config = dict(
    image_size=24,
    patch_size=[2, 2],
    beta2=0.95,
    eps=1e-08,
    decay_fraction=0.4,
)
Rows from block 3 of a small image classifier, named by matrix and row number. Rows with one number within an expert belong to one neuron, the router's apart. Each number is 200 + 40 x the weight over its row's rms, rounded and kept within 0 to 999. All counts start at 0. After the name is the row's rms in percent of the matrix's.
Before each expert's rows are labels from the 100 images, of 14848, where the router gives the expert most weight on average: "peak on" is the class under the peak; "peak at" is the part of the image that holds the peak. Only what is clearly more common there than usual is listed. The data: cartoon faces. In brackets: how many of the 100.
# router: slot weights (model.blocks.3.mlp.router.weight, 64x160, trained with AdamW), inputs 108-159
# gate: expert gate (model.blocks.3.mlp.gate, 32x160x160), inputs 108-159
# up: expert up (model.blocks.3.mlp.up, 32x160x160), inputs 108-159
# down: expert down (model.blocks.3.mlp.down, 32x160x160, transposed), outputs 108-159

# expert 28
peak on: hair (64)
peak at: middle left (29)
router.56,074,293,177,190,130,196,210,187,202,172,207,251,191,261,157,191,208,183,141,203,188,219,166,266,183,177,126,148,192,261,183,188,167,201,236,216,181,237,244,200,222,225,215,175,228,162,213,156,254,162,236,191,266
router.57,088,188,241,205,250,224,295,126,177,166,168,217,179,160,185,166,184,141,185,240,210,204,198,217,225,266,262,220,206,224,219,167,131,172,182,245,221,132,247,165,215,241,217,253,108,180,163,159,231,202,197,203,161
gate.0,098,182,226,247,191,192,248,138,167,219,187,221,208,201,246,171,254,185,215,262,211,180,180,245,184,211,251,176,257,186,204,217,185,170,196,200,259,190,295,146,229,242,207,190,165,192,177,220,195,246,225,187,140
up.0,098,247,209,195,200,130,209,131,175,194,226,161,178,178,255,201,260,207,178,192,199,226,119,208,163,212,178,203,195,210,212,210,244,217,222,176,305,194,340,179,268,244,219,139,209,155,185,176,154,203,250,157,212
down.0,093,203,233,260,84,231,216,162,234,197,226,218,173,198,195,211,159,229,151,217,241,233,169,213,201,232,151,186,171,181,210,224,201,188,182,194,152,202,218,190,163,169,166,175,177,266,142,311,270,203,154,146,187
gate.1,088,188,206,202,214,185,205,196,209,243,186,167,207,150,147,221,146,146,191,186,194,178,199,132,165,173,133,195,159,190,230,223,148,222,134,236,289,273,124,164,208,191,338,229,183,244,232,183,254,226,204,162,138
up.1,082,183,190,173,235,113,215,110,182,161,163,197,198,164,249,268,214,216,212,220,193,181,287,248,163,241,259,169,229,244,137,225,211,212,177,220,132,193,252,194,201,171,187,237,199,119,127,221,161,185,224,214,225
down.1,094,229,221,204,214,143,144,186,193,189,213,167,149,190,187,194,203,234,214,164,163,104,184,148,259,216,225,188,241,188,224,199,227,209,198,193,194,231,232,181,192,202,207,181,176,221,283,185,224,143,133,203,185
gate.2,073,245,191,201,220,149,246,246,219,204,153,241,188,193,199,168,176,162,226,187,219,118,205,113,187,231,196,183,178,140,193,241,208,238,175,206,122,239,183,294,187,154,237,209,213,217,218,247,171,194,154,218,199
up.2,075,131,196,173,182,200,200,158,208,214,207,143,202,230,249,238,292,188,162,206,163,192,123,180,223,171,223,202,261,111,168,287,199,248,200,158,200,205,264,181,166,138,170,159,177,228,245,228,184,162,232,245,175
down.2,083,200,189,151,257,153,220,196,180,211,197,216,204,198,244,203,171,234,135,235,190,154,192,172,204,243,169,180,303,138,137,238,175,253,174,176,252,208,190,167,164,157,101,186,141,137,254,268,192,187,233,195,129
gate.3,092,209,191,110,212,176,232,168,215,227,182,271,183,203,218,194,163,143,215,257,213,153,128,178,199,240,249,217,142,216,218,244,218,222,100,200,252,203,220,183,193,209,138,280,228,200,188,189,167,225,131,233,189
up.3,100,233,159,148,196,96,175,195,201,166,237,146,183,172,288,204,207,198,212,168,136,298,201,224,227,156,204,199,197,152,182,159,254,215,209,274,197,184,196,228,195,227,250,192,181,171,221,234,179,271,272,219,257
down.3,111,178,156,212,204,189,260,179,137,173,172,186,198,248,249,170,218,237,242,216,274,160,196,231,149,150,217,239,220,163,121,251,192,197,196,263,152,132,170,253,207,125,235,204,183,152,193,220,141,251,230,228,197
gate.4,118,169,243,126,189,174,244,203,196,276,166,151,134,119,247,167,182,149,230,131,216,223,222,193,186,233,189,264,206,154,216,265,246,285,152,194,182,219,177,229,253,151,220,207,241,221,241,257,124,196,129,282,169
up.4,065,251,216,264,236,199,211,247,205,181,245,174,219,215,173,235,178,208,280,150,234,150,210,157,207,193,171,211,134,234,154,180,174,181,243,160,108,219,171,193,136,144,137,216,210,163,188,236,179,142,210,196,168
down.4,091,190,270,224,213,185,228,203,210,241,163,149,252,273,181,194,166,170,232,140,206,173,201,198,212,169,136,234,188,199,216,260,199,178,170,195,170,150,126,232,180,198,216,188,222,119,176,158,180,204,175,168,193
gate.5,083,181,184,63,142,177,233,262,197,242,187,214,158,211,235,167,180,142,295,219,222,246,178,167,185,193,261,232,165,184,208,212,249,258,118,210,172,235,151,124,163,204,197,194,208,126,246,253,183,261,124,210,193
up.5,094,152,168,164,213,147,185,213,170,245,193,169,199,179,169,225,311,170,171,223,188,143,269,311,206,200,209,196,231,203,172,178,155,202,179,156,217,267,158,208,175,210,221,182,190,269,160,261,211,198,208,215,221
down.5,110,190,232,222,141,187,142,206,148,302,234,160,219,192,177,256,235,140,162,216,218,213,151,192,281,186,147,211,229,271,294,196,189,238,248,194,223,207,214,242,229,224,211,127,173,175,255,229,224,107,114,213,175
gate.6,112,236,254,143,229,173,249,220,187,262,150,222,144,153,262,186,174,190,225,144,251,210,207,164,139,220,221,228,189,155,230,283,237,238,148,190,230,179,203,221,233,192,222,193,202,210,265,220,147,246,93,225,187
up.6,066,275,202,240,219,245,211,128,147,199,165,132,206,181,241,194,169,225,228,158,168,246,255,272,241,182,273,223,184,194,146,196,144,210,188,205,178,239,180,166,207,201,289,195,189,189,177,209,182,154,184,138,208
down.6,081,195,257,233,180,167,139,170,177,289,201,165,208,234,159,244,152,201,139,150,97,251,219,218,249,218,153,180,120,249,224,157,174,232,178,171,179,228,168,235,179,276,233,171,250,201,230,231,259,182,207,192,159
gate.7,098,218,219,168,214,177,232,207,216,278,194,217,203,131,208,123,255,153,236,182,263,202,269,223,108,195,228,200,169,171,171,195,198,227,163,236,265,255,168,232,186,191,225,209,206,271,184,265,149,212,142,233,177
up.7,084,139,149,201,143,173,213,223,176,190,240,332,166,235,152,207,244,182,237,228,151,188,181,258,256,228,221,166,183,155,211,202,244,231,133,120,155,198,217,164,164,209,198,227,198,210,237,154,165,211,212,166,271
down.7,099,154,221,186,181,215,232,242,145,278,244,220,225,231,184,204,234,216,184,173,340,242,146,273,230,205,166,235,196,222,212,228,222,207,227,241,192,152,211,314,218,114,185,165,213,235,228,220,182,174,225,103,203
gate.8,084,196,139,171,215,102,185,149,175,197,203,177,155,183,202,179,207,174,209,201,159,164,188,235,223,176,205,196,203,176,188,198,235,228,209,205,198,224,177,131,198,172,286,244,206,235,202,293,169,281,166,294,232
up.8,074,178,194,235,257,95,175,181,118,185,214,171,186,117,184,231,183,231,113,234,183,238,115,229,215,189,169,135,236,223,241,197,194,228,188,230,175,236,184,119,216,157,282,169,157,297,159,270,158,181,229,291,172
down.8,084,166,180,214,236,202,245,177,186,148,196,120,179,157,183,175,260,201,212,217,150,211,155,204,167,196,192,152,248,270,164,187,176,269,177,181,111,170,258,143,148,204,266,198,205,220,166,218,245,218,219,246,174

# expert 30
peak on: hair (64)
peak at: top centre (36); centre (35)
router.60,095,167,256,176,191,219,173,195,189,275,224,247,180,250,252,179,166,126,184,241,210,207,135,205,197,248,224,218,224,206,269,244,190,249,236,193,271,234,249,176,211,220,140,157,142,198,284,181,201,233,206,194,122
router.61,106,199,158,156,209,154,195,170,248,129,263,160,213,214,163,218,196,226,182,241,175,217,125,231,154,180,164,224,175,114,213,213,269,300,153,244,152,143,155,189,211,234,205,201,183,179,261,263,194,181,263,236,206
gate.0,096,226,266,138,176,197,269,228,184,268,111,163,185,155,272,233,179,178,208,149,245,253,240,180,248,200,218,252,194,135,240,284,183,177,145,185,145,173,176,201,256,257,190,275,241,208,201,221,148,237,132,230,172
up.0,067,171,178,169,191,176,218,210,233,189,248,232,229,281,208,244,217,215,292,227,174,199,199,203,182,201,210,212,203,215,143,188,268,217,213,221,257,227,130,233,206,181,142,144,202,99,245,182,229,179,218,215,269
down.0,084,204,237,124,208,102,231,213,178,279,218,180,242,281,193,221,122,149,188,208,222,225,211,164,182,124,211,135,139,173,177,215,184,200,191,195,218,209,168,208,225,159,223,147,177,232,213,312,151,200,128,157,242
gate.1,143,155,140,252,148,202,181,228,272,207,199,164,293,208,184,221,253,207,189,224,201,200,179,251,255,153,184,256,179,196,171,206,136,147,228,110,187,190,188,165,225,189,173,127,195,205,164,227,199,238,208,229,165
up.1,144,228,287,157,210,217,252,159,143,248,184,251,83,181,242,170,129,175,203,186,222,228,254,191,146,262,235,182,242,208,253,233,215,267,164,246,200,230,234,211,227,184,233,256,185,166,253,179,180,170,172,169,213
down.1,111,136,234,207,159,195,186,251,218,199,181,124,267,193,139,219,153,271,145,177,196,163,265,233,206,143,171,161,185,146,278,242,207,150,182,154,184,173,199,150,162,205,234,128,208,271,168,206,178,162,127,207,177
gate.2,073,243,165,159,163,169,245,240,131,216,189,179,231,184,191,275,214,177,174,152,209,167,217,195,178,180,190,153,152,204,267,222,185,147,178,157,177,219,189,182,176,220,212,178,215,149,172,205,194,233,154,198,148
up.2,077,185,189,200,194,226,163,170,191,222,144,227,225,164,212,195,177,163,148,253,235,202,152,234,210,217,235,195,212,221,255,259,123,168,188,189,247,227,176,219,227,228,204,128,134,212,232,195,189,157,187,185,172
down.2,087,236,191,159,168,169,178,174,185,264,217,237,216,172,205,220,198,218,169,209,158,264,148,179,237,198,264,268,192,179,220,152,114,165,231,157,233,206,203,209,192,235,186,195,167,240,172,243,182,163,151,174,269
gate.3,073,216,146,167,183,182,241,226,220,225,148,169,134,198,221,233,251,182,197,187,217,229,171,287,201,225,180,211,161,195,116,210,185,148,257,220,155,193,225,220,183,226,223,213,257,269,134,252,162,201,209,227,222
up.3,079,180,181,173,190,184,225,234,211,191,257,162,224,191,221,178,259,192,250,186,157,255,210,225,192,195,224,154,190,146,154,201,186,205,119,195,163,147,133,206,171,305,256,195,170,143,142,243,186,229,228,238,229
down.3,091,177,214,194,226,243,210,261,260,158,196,227,280,202,125,192,219,189,278,192,208,112,248,220,179,196,214,231,163,172,207,188,212,158,145,141,159,170,168,121,272,220,194,246,143,240,269,243,182,220,199,263,264
gate.4,084,135,264,181,144,260,254,255,239,219,241,199,166,178,209,210,184,93,217,144,250,234,272,185,150,214,299,172,185,276,262,163,166,190,263,186,229,210,195,191,170,249,199,243,198,180,210,179,233,209,182,216,211
up.4,091,139,175,223,192,141,180,254,270,179,298,228,260,213,206,273,173,164,205,205,211,230,232,261,184,234,199,248,220,256,204,158,142,194,234,216,245,214,217,152,156,215,207,239,170,122,172,145,263,238,232,192,229
down.4,102,141,155,205,241,172,222,256,254,231,200,179,290,156,207,271,226,177,230,194,251,98,156,217,206,241,139,194,211,147,229,257,175,193,200,144,230,125,199,196,290,196,238,216,242,162,207,163,229,226,259,152,265
gate.5,079,181,217,207,203,263,188,256,195,223,172,185,223,215,199,183,236,215,207,145,256,133,185,300,103,197,183,153,184,229,180,193,175,194,202,171,205,202,277,226,206,156,145,153,259,256,153,204,210,217,206,211,142
up.5,085,197,233,176,187,212,198,101,103,193,165,256,162,182,211,235,176,214,157,222,233,235,156,190,206,215,158,179,211,197,145,172,240,223,188,256,196,179,170,193,237,207,255,178,209,198,199,208,156,258,204,215,179
down.5,083,200,294,179,172,240,235,186,192,241,243,164,235,204,180,241,155,149,206,200,227,212,275,236,158,149,210,168,180,150,258,191,182,183,172,166,176,198,215,239,187,240,168,184,224,282,214,337,230,209,148,173,157
gate.6,083,251,233,170,223,170,211,242,209,212,182,241,160,200,237,217,141,201,245,209,210,132,231,142,165,253,204,215,179,190,146,235,256,237,160,188,207,220,178,234,149,207,239,200,191,193,173,211,205,121,188,199,254
up.6,068,178,149,220,137,145,186,208,156,163,180,227,247,204,210,248,234,226,230,214,193,245,145,200,136,209,203,137,180,240,144,206,184,109,284,186,208,228,199,215,195,176,223,204,243,187,172,234,190,277,215,143,213
down.6,091,259,200,164,190,132,211,236,229,207,178,235,315,217,180,166,158,236,186,270,229,164,150,199,172,222,245,130,198,186,241,276,227,190,198,214,165,168,138,172,254,180,181,226,214,196,267,224,185,143,196,205,218
gate.7,092,197,205,257,164,179,239,189,120,225,167,144,230,179,197,271,253,163,240,184,264,226,219,136,158,161,184,181,161,250,178,186,161,234,195,171,150,196,195,182,221,205,148,178,221,189,177,154,207,229,218,250,95
up.7,094,163,199,153,154,215,172,191,291,227,249,186,129,193,206,109,100,172,184,205,191,262,195,210,195,206,245,177,198,222,281,189,228,180,245,228,221,193,206,230,222,164,172,197,216,223,218,205,156,270,175,166,237
down.7,096,226,186,188,250,259,223,223,148,198,191,193,197,239,168,170,215,208,210,179,140,135,195,207,220,176,223,256,231,164,138,166,311,178,181,188,224,184,189,187,130,190,139,217,187,199,156,222,192,228,164,226,264
gate.8,156,179,302,197,127,206,178,201,200,287,220,145,195,182,183,186,157,130,162,159,229,221,192,218,198,204,218,176,192,197,264,216,149,171,227,146,195,199,214,194,254,243,210,129,169,164,167,234,232,238,207,187,101
up.8,160,198,151,220,241,203,230,202,224,200,188,242,246,200,208,126,275,207,238,220,240,126,274,159,155,223,248,186,228,193,145,261,214,247,212,223,232,264,179,248,132,156,231,141,187,268,196,174,182,147,174,203,205
down.8,112,196,201,179,185,247,170,237,199,208,217,149,223,182,177,239,187,156,218,134,175,237,287,203,262,151,186,229,206,178,181,244,195,187,225,165,192,247,215,237,172,190,266,211,164,214,147,235,159,264,173,157,216

# expert 27
peak on: hair (73)
peak at: bottom centre (96)
router.54,080,178,253,205,215,287,183,179,159,270,202,175,178,172,226,241,217,237,178,182,269,236,192,195,256,280,143,214,177,235,174,146,198,175,205,243,190,222,264,253,192,149,186,149,168,207,162,203,203,169,154,246,189
router.55,074,219,235,193,218,250,106,158,266,211,232,187,211,153,141,295,147,221,206,268,220,196,249,213,255,149,167,220,206,160,206,242,207,127,181,146,189,146,188,248,197,180,231,144,187,190,172,204,209,132,175,172,201
gate.0,126,241,157,219,154,156,197,234,126,113,211,178,238,255,163,202,196,159,215,164,173,185,163,276,189,147,188,232,256,157,231,218,184,178,203,128,174,183,183,260,199,201,223,193,242,216,181,166,223,242,306,177,194
up.0,096,233,243,162,216,294,210,140,258,241,167,241,149,156,245,165,141,165,208,207,183,223,209,239,146,273,207,193,160,264,200,136,239,242,232,295,239,221,264,210,237,155,216,222,205,197,232,267,188,181,138,196,230
down.0,087,196,173,172,231,222,204,157,163,192,203,236,188,182,189,187,190,187,235,190,213,162,157,185,152,215,116,206,238,210,151,239,211,168,197,271,120,213,239,214,208,150,245,250,219,194,248,182,250,164,219,199,196
gate.1,093,280,181,140,229,149,213,168,179,201,101,227,169,170,230,156,216,149,246,133,205,169,197,222,154,222,223,165,163,146,191,235,214,248,206,197,157,207,216,198,212,216,269,251,253,136,188,197,197,272,228,201,216
up.1,093,214,160,176,192,120,214,158,216,198,228,130,156,266,267,186,195,155,180,168,115,258,131,223,281,222,236,205,218,205,260,128,161,218,191,226,208,216,268,168,222,183,147,236,187,229,235,138,146,202,118,192,235
down.1,105,188,258,149,197,142,136,211,240,156,255,205,274,226,228,211,181,194,144,183,180,233,129,175,168,273,167,238,174,172,246,127,158,239,195,194,266,191,222,217,222,173,163,144,123,234,179,203,184,185,121,147,137
gate.2,116,241,187,168,198,183,170,165,148,237,240,243,197,151,177,241,187,187,183,183,177,272,198,98,176,184,150,143,205,185,213,158,234,203,181,240,185,160,253,271,157,225,224,178,173,231,221,200,143,229,276,175,205
up.2,108,176,215,229,221,215,258,238,209,154,133,202,170,245,239,154,235,194,220,170,249,149,174,268,173,227,209,228,210,223,194,275,185,209,194,192,194,220,137,137,247,173,176,236,240,194,202,163,226,179,159,265,192
down.2,100,240,150,169,205,184,237,138,115,206,139,232,128,198,190,251,207,166,197,268,198,160,223,150,164,209,235,177,203,229,98,224,210,181,121,221,73,215,202,217,188,183,192,184,268,253,225,149,163,264,239,207,255
gate.3,094,227,204,186,194,184,208,126,187,194,196,141,135,168,160,166,76,189,248,219,171,205,191,156,189,211,142,192,168,182,253,175,249,247,206,237,136,216,227,201,213,235,223,224,232,184,230,238,175,275,156,263,239
up.3,081,192,194,148,222,190,192,140,168,281,245,160,216,185,206,190,187,183,155,248,210,230,236,209,227,202,295,125,158,256,207,135,121,214,105,144,127,232,225,168,158,208,197,185,187,279,134,240,223,260,157,205,169
down.3,099,211,210,172,197,254,202,208,223,219,187,151,133,228,257,171,212,166,181,236,166,170,174,237,229,164,237,178,208,294,149,182,169,157,185,235,95,249,180,231,218,240,254,268,233,156,226,225,249,259,138,246,202
gate.4,153,156,187,283,187,254,149,198,216,154,193,193,268,135,186,202,228,207,146,254,211,164,212,207,209,209,153,175,251,285,202,141,170,144,238,202,249,266,199,240,158,220,180,129,219,239,154,206,199,160,234,157,218
up.4,147,225,203,149,289,199,200,200,175,236,229,214,190,225,150,220,224,256,167,119,164,246,220,200,196,219,231,118,223,116,219,220,207,212,159,183,167,147,206,192,176,213,201,237,181,251,178,150,162,168,241,183,203
down.4,099,155,182,239,237,164,217,224,172,167,185,173,244,192,198,204,154,131,267,213,194,175,165,240,235,129,212,242,182,283,142,221,219,167,253,256,136,230,229,205,228,190,288,235,242,108,197,180,257,214,203,254,255
gate.5,087,255,159,169,191,139,251,182,223,165,154,207,145,183,277,157,195,155,207,139,115,244,127,195,183,277,198,172,189,171,304,265,221,252,227,233,213,173,265,191,228,204,213,259,217,172,228,180,171,228,155,222,234
up.5,089,193,221,222,134,230,173,213,245,174,201,242,222,160,207,228,212,208,222,191,236,164,158,183,213,187,211,245,221,221,236,291,241,162,222,173,210,182,284,254,172,146,239,172,220,161,186,219,189,172,154,142,178
down.5,107,234,181,114,221,215,282,167,187,226,157,215,159,217,242,232,168,159,271,217,218,113,199,163,155,236,222,181,259,214,93,248,249,216,144,198,131,199,220,195,186,135,255,279,180,128,218,152,246,176,213,266,241
gate.6,148,226,276,161,219,194,216,170,213,223,185,219,186,187,221,177,212,178,123,163,192,219,111,251,173,191,291,178,209,288,196,245,199,183,206,238,261,120,225,158,229,173,220,208,161,184,214,216,229,208,155,225,186
up.6,137,239,265,164,225,156,226,166,225,228,199,180,186,194,213,189,190,187,125,181,187,205,111,247,184,198,287,164,229,271,182,231,212,186,176,269,253,128,195,193,221,194,220,213,142,165,211,227,242,214,166,221,192
down.6,102,202,230,209,140,200,143,230,157,209,204,133,252,171,155,177,172,216,166,244,240,273,219,215,276,185,146,193,177,183,216,211,208,228,249,175,264,208,144,217,206,228,121,175,226,284,231,204,187,171,217,206,157
gate.7,088,281,174,199,224,167,196,131,168,166,185,165,207,164,207,191,120,209,132,176,181,233,171,132,145,201,252,153,166,143,200,202,201,204,250,191,187,178,265,134,221,226,222,214,238,222,159,228,207,171,193,92,193
up.7,071,252,167,273,196,219,189,140,175,167,239,158,201,291,212,199,140,202,164,170,160,182,159,174,221,205,222,143,202,189,154,187,140,204,219,183,229,155,203,166,239,234,205,181,157,250,250,160,203,161,227,175,241
down.7,085,185,143,233,223,199,163,204,148,176,236,346,224,178,195,248,182,288,137,167,165,180,166,141,195,227,206,143,243,189,156,202,218,202,229,234,158,175,223,194,207,215,186,161,156,201,98,171,174,176,226,111,238
gate.8,118,241,137,262,150,123,207,245,192,176,226,154,238,161,184,206,260,206,183,172,173,160,234,134,313,185,274,201,251,117,239,173,177,171,206,156,268,243,174,203,129,193,220,214,205,214,182,171,268,192,206,201,202
up.8,122,184,259,133,233,247,203,146,185,223,176,249,168,208,242,181,126,173,224,233,219,258,173,223,86,215,121,221,128,251,175,245,241,223,212,224,130,156,239,193,267,260,185,189,201,183,207,228,121,199,221,199,219
down.8,093,247,119,201,261,137,221,133,179,181,176,171,137,149,230,235,175,145,195,181,193,151,213,157,274,258,262,250,192,207,148,202,238,175,210,162,103,206,210,200,200,210,231,234,153,198,167,147,276,208,204,250,242

# expert 10
peak on: skin (62); eye (37)
peak at: centre (93)
router.20,099,208,169,171,220,194,258,164,240,191,203,231,124,211,196,131,194,141,214,136,178,183,215,147,176,218,235,166,179,194,230,203,143,204,201,200,205,267,231,175,226,179,240,220,217,219,164,125,168,177,239,194,157
router.21,107,222,215,269,219,163,248,177,160,206,152,243,208,193,117,233,194,195,205,202,209,241,253,248,234,273,123,174,201,243,229,195,167,214,249,178,172,250,237,188,229,214,193,181,216,144,208,285,213,224,152,156,162
gate.0,069,243,180,192,163,195,196,292,188,184,110,194,181,228,219,203,168,255,277,147,225,201,127,190,157,192,199,247,218,107,182,229,244,208,182,239,189,181,175,245,218,139,189,210,264,167,261,191,243,178,130,191,195
up.0,084,197,282,250,232,193,236,184,181,186,181,134,197,150,204,310,181,151,236,225,165,165,165,157,238,175,229,204,145,190,151,96,206,179,189,234,212,180,177,210,255,208,147,244,253,194,184,142,219,169,113,192,196
down.0,101,172,254,238,297,143,236,204,144,210,201,211,188,196,239,228,240,205,165,180,157,195,209,231,190,174,164,199,177,183,169,165,158,192,141,239,215,176,266,90,241,229,237,245,229,182,135,165,219,214,179,120,122
gate.1,060,222,192,167,174,185,198,215,208,203,198,180,141,206,232,220,168,279,219,220,202,254,126,179,154,199,167,207,175,195,145,219,223,250,195,269,216,159,191,169,239,131,177,259,257,209,245,170,213,224,261,207,214
up.1,064,267,249,256,173,184,137,149,110,169,182,237,123,169,199,234,198,183,248,166,134,242,209,255,94,201,192,179,213,190,221,215,200,226,170,200,236,177,217,142,263,189,214,201,213,169,215,65,210,240,255,127,274
down.1,098,259,103,268,156,175,123,185,205,195,210,232,220,217,193,169,183,214,223,212,192,206,219,229,202,250,148,212,184,188,158,159,222,206,211,196,244,265,152,313,262,274,183,195,184,149,111,136,223,163,198,244,245
gate.2,094,175,209,188,236,231,165,256,209,176,190,262,242,273,200,141,304,248,185,222,198,226,178,265,230,171,236,248,221,173,194,273,182,175,216,164,207,157,243,166,168,245,203,171,168,186,229,211,216,233,202,151,169
up.2,093,262,250,116,249,171,189,225,221,189,194,192,121,193,215,204,113,161,249,113,175,176,174,218,184,273,168,258,127,221,220,164,246,237,140,211,189,170,265,208,180,138,241,209,208,138,185,197,282,163,186,213,272
down.2,098,229,185,191,159,199,212,156,218,108,171,221,231,200,166,208,186,209,253,217,255,150,208,150,196,261,118,227,168,186,166,233,252,192,228,212,221,217,135,285,174,203,176,214,161,185,220,221,225,120,199,235,181
gate.3,111,170,138,185,251,267,236,178,200,123,222,179,171,223,204,236,174,217,189,190,219,229,127,176,182,152,189,147,226,147,150,210,255,250,181,247,243,127,193,177,129,148,198,231,266,190,282,143,237,250,210,209,243
up.3,066,195,236,138,193,148,110,188,254,244,169,155,191,258,158,264,205,223,201,185,187,204,212,122,206,196,165,307,145,264,148,191,182,185,267,208,150,226,173,192,222,190,250,166,226,260,172,286,184,127,282,240,128
down.3,088,127,274,206,249,234,243,210,181,184,221,242,160,146,216,256,244,169,195,126,165,199,152,187,214,182,247,234,221,192,200,215,179,230,154,177,172,158,261,133,148,159,211,184,170,219,254,246,199,253,221,147,199
gate.4,097,188,161,259,188,205,182,250,149,213,289,254,216,243,205,207,215,164,166,216,208,232,133,196,77,202,171,200,259,118,206,209,256,248,225,189,264,210,201,217,171,169,190,178,227,210,219,195,159,210,228,208,183
up.4,091,201,169,169,158,180,182,191,225,266,131,169,189,185,250,182,218,203,262,193,274,265,186,125,195,150,184,272,214,249,216,201,229,272,162,260,162,214,216,191,245,173,151,134,192,229,230,263,190,256,125,257,99
down.4,100,147,211,201,168,119,135,199,187,155,195,127,204,274,245,197,239,262,151,203,252,262,220,237,192,193,225,237,165,203,155,202,288,271,157,188,229,216,208,243,214,224,263,168,230,196,160,176,269,255,160,121,190
gate.5,074,182,186,167,191,242,187,194,201,224,260,204,185,248,245,181,200,212,226,213,275,205,113,211,122,151,210,229,268,135,210,200,308,254,226,230,267,151,168,169,179,184,203,171,207,173,275,256,182,222,225,178,222
up.5,083,288,207,257,231,156,152,208,238,242,212,193,248,180,297,202,216,159,221,154,167,132,158,138,227,220,193,166,190,199,182,171,207,131,185,169,179,281,224,207,231,202,218,250,204,170,140,197,158,145,216,146,169
down.5,104,223,229,200,205,206,210,250,166,139,203,184,273,111,211,162,256,159,234,215,119,177,116,174,276,245,172,227,205,147,163,213,220,143,171,163,213,166,227,204,177,225,201,276,209,193,222,190,136,183,212,167,215
gate.6,088,151,169,172,210,181,187,180,187,158,194,173,150,222,196,341,164,195,226,180,170,191,140,212,159,176,215,141,208,174,98,171,243,219,110,243,244,193,258,257,182,165,231,220,226,187,223,156,197,255,193,246,259
up.6,081,204,276,185,231,204,277,204,158,226,152,177,203,110,178,301,182,165,239,181,239,201,242,251,118,225,219,175,177,179,166,174,172,190,187,196,203,168,261,259,190,280,260,196,190,248,180,240,156,207,198,130,210
down.6,094,209,288,218,281,179,248,216,138,206,284,213,189,184,203,221,232,222,137,122,138,221,220,212,178,156,273,149,161,173,227,167,123,219,189,168,217,171,291,168,161,190,226,169,178,168,282,216,189,262,223,192,129
gate.7,077,141,178,155,174,241,207,212,181,216,256,191,216,225,151,137,173,223,186,263,183,204,145,282,91,176,216,132,225,194,224,187,237,228,152,263,252,164,232,205,177,153,266,199,181,167,242,155,220,258,255,147,207
up.7,071,229,215,131,118,187,115,174,250,202,222,242,190,168,262,190,216,265,130,128,194,182,204,283,185,221,160,209,245,182,262,155,244,226,237,106,176,206,226,210,220,217,205,186,219,197,212,218,166,230,234,246,221
down.7,093,184,239,188,99,142,188,233,186,123,263,195,274,198,238,239,215,204,211,207,286,164,199,225,132,314,154,256,120,221,219,181,215,159,183,137,182,270,164,214,203,232,217,247,166,152,155,208,191,196,149,200,192
gate.8,102,219,205,249,219,211,236,129,204,148,263,268,270,186,234,170,215,202,119,195,154,91,202,191,191,249,253,188,214,170,155,143,156,153,248,157,237,216,265,226,189,207,188,250,131,212,178,212,175,184,213,138,221
up.8,108,180,175,137,173,199,161,259,185,229,146,148,160,200,169,262,186,185,289,211,237,301,197,166,198,114,151,238,172,214,210,248,242,247,159,255,187,166,150,180,216,197,182,181,300,190,245,230,190,242,199,292,169
down.8,104,152,338,166,181,242,245,231,187,185,118,241,174,157,221,228,211,156,162,174,188,238,144,176,183,228,225,194,156,199,205,208,162,183,209,199,184,186,241,132,189,159,255,236,159,235,269,250,192,189,220,142,212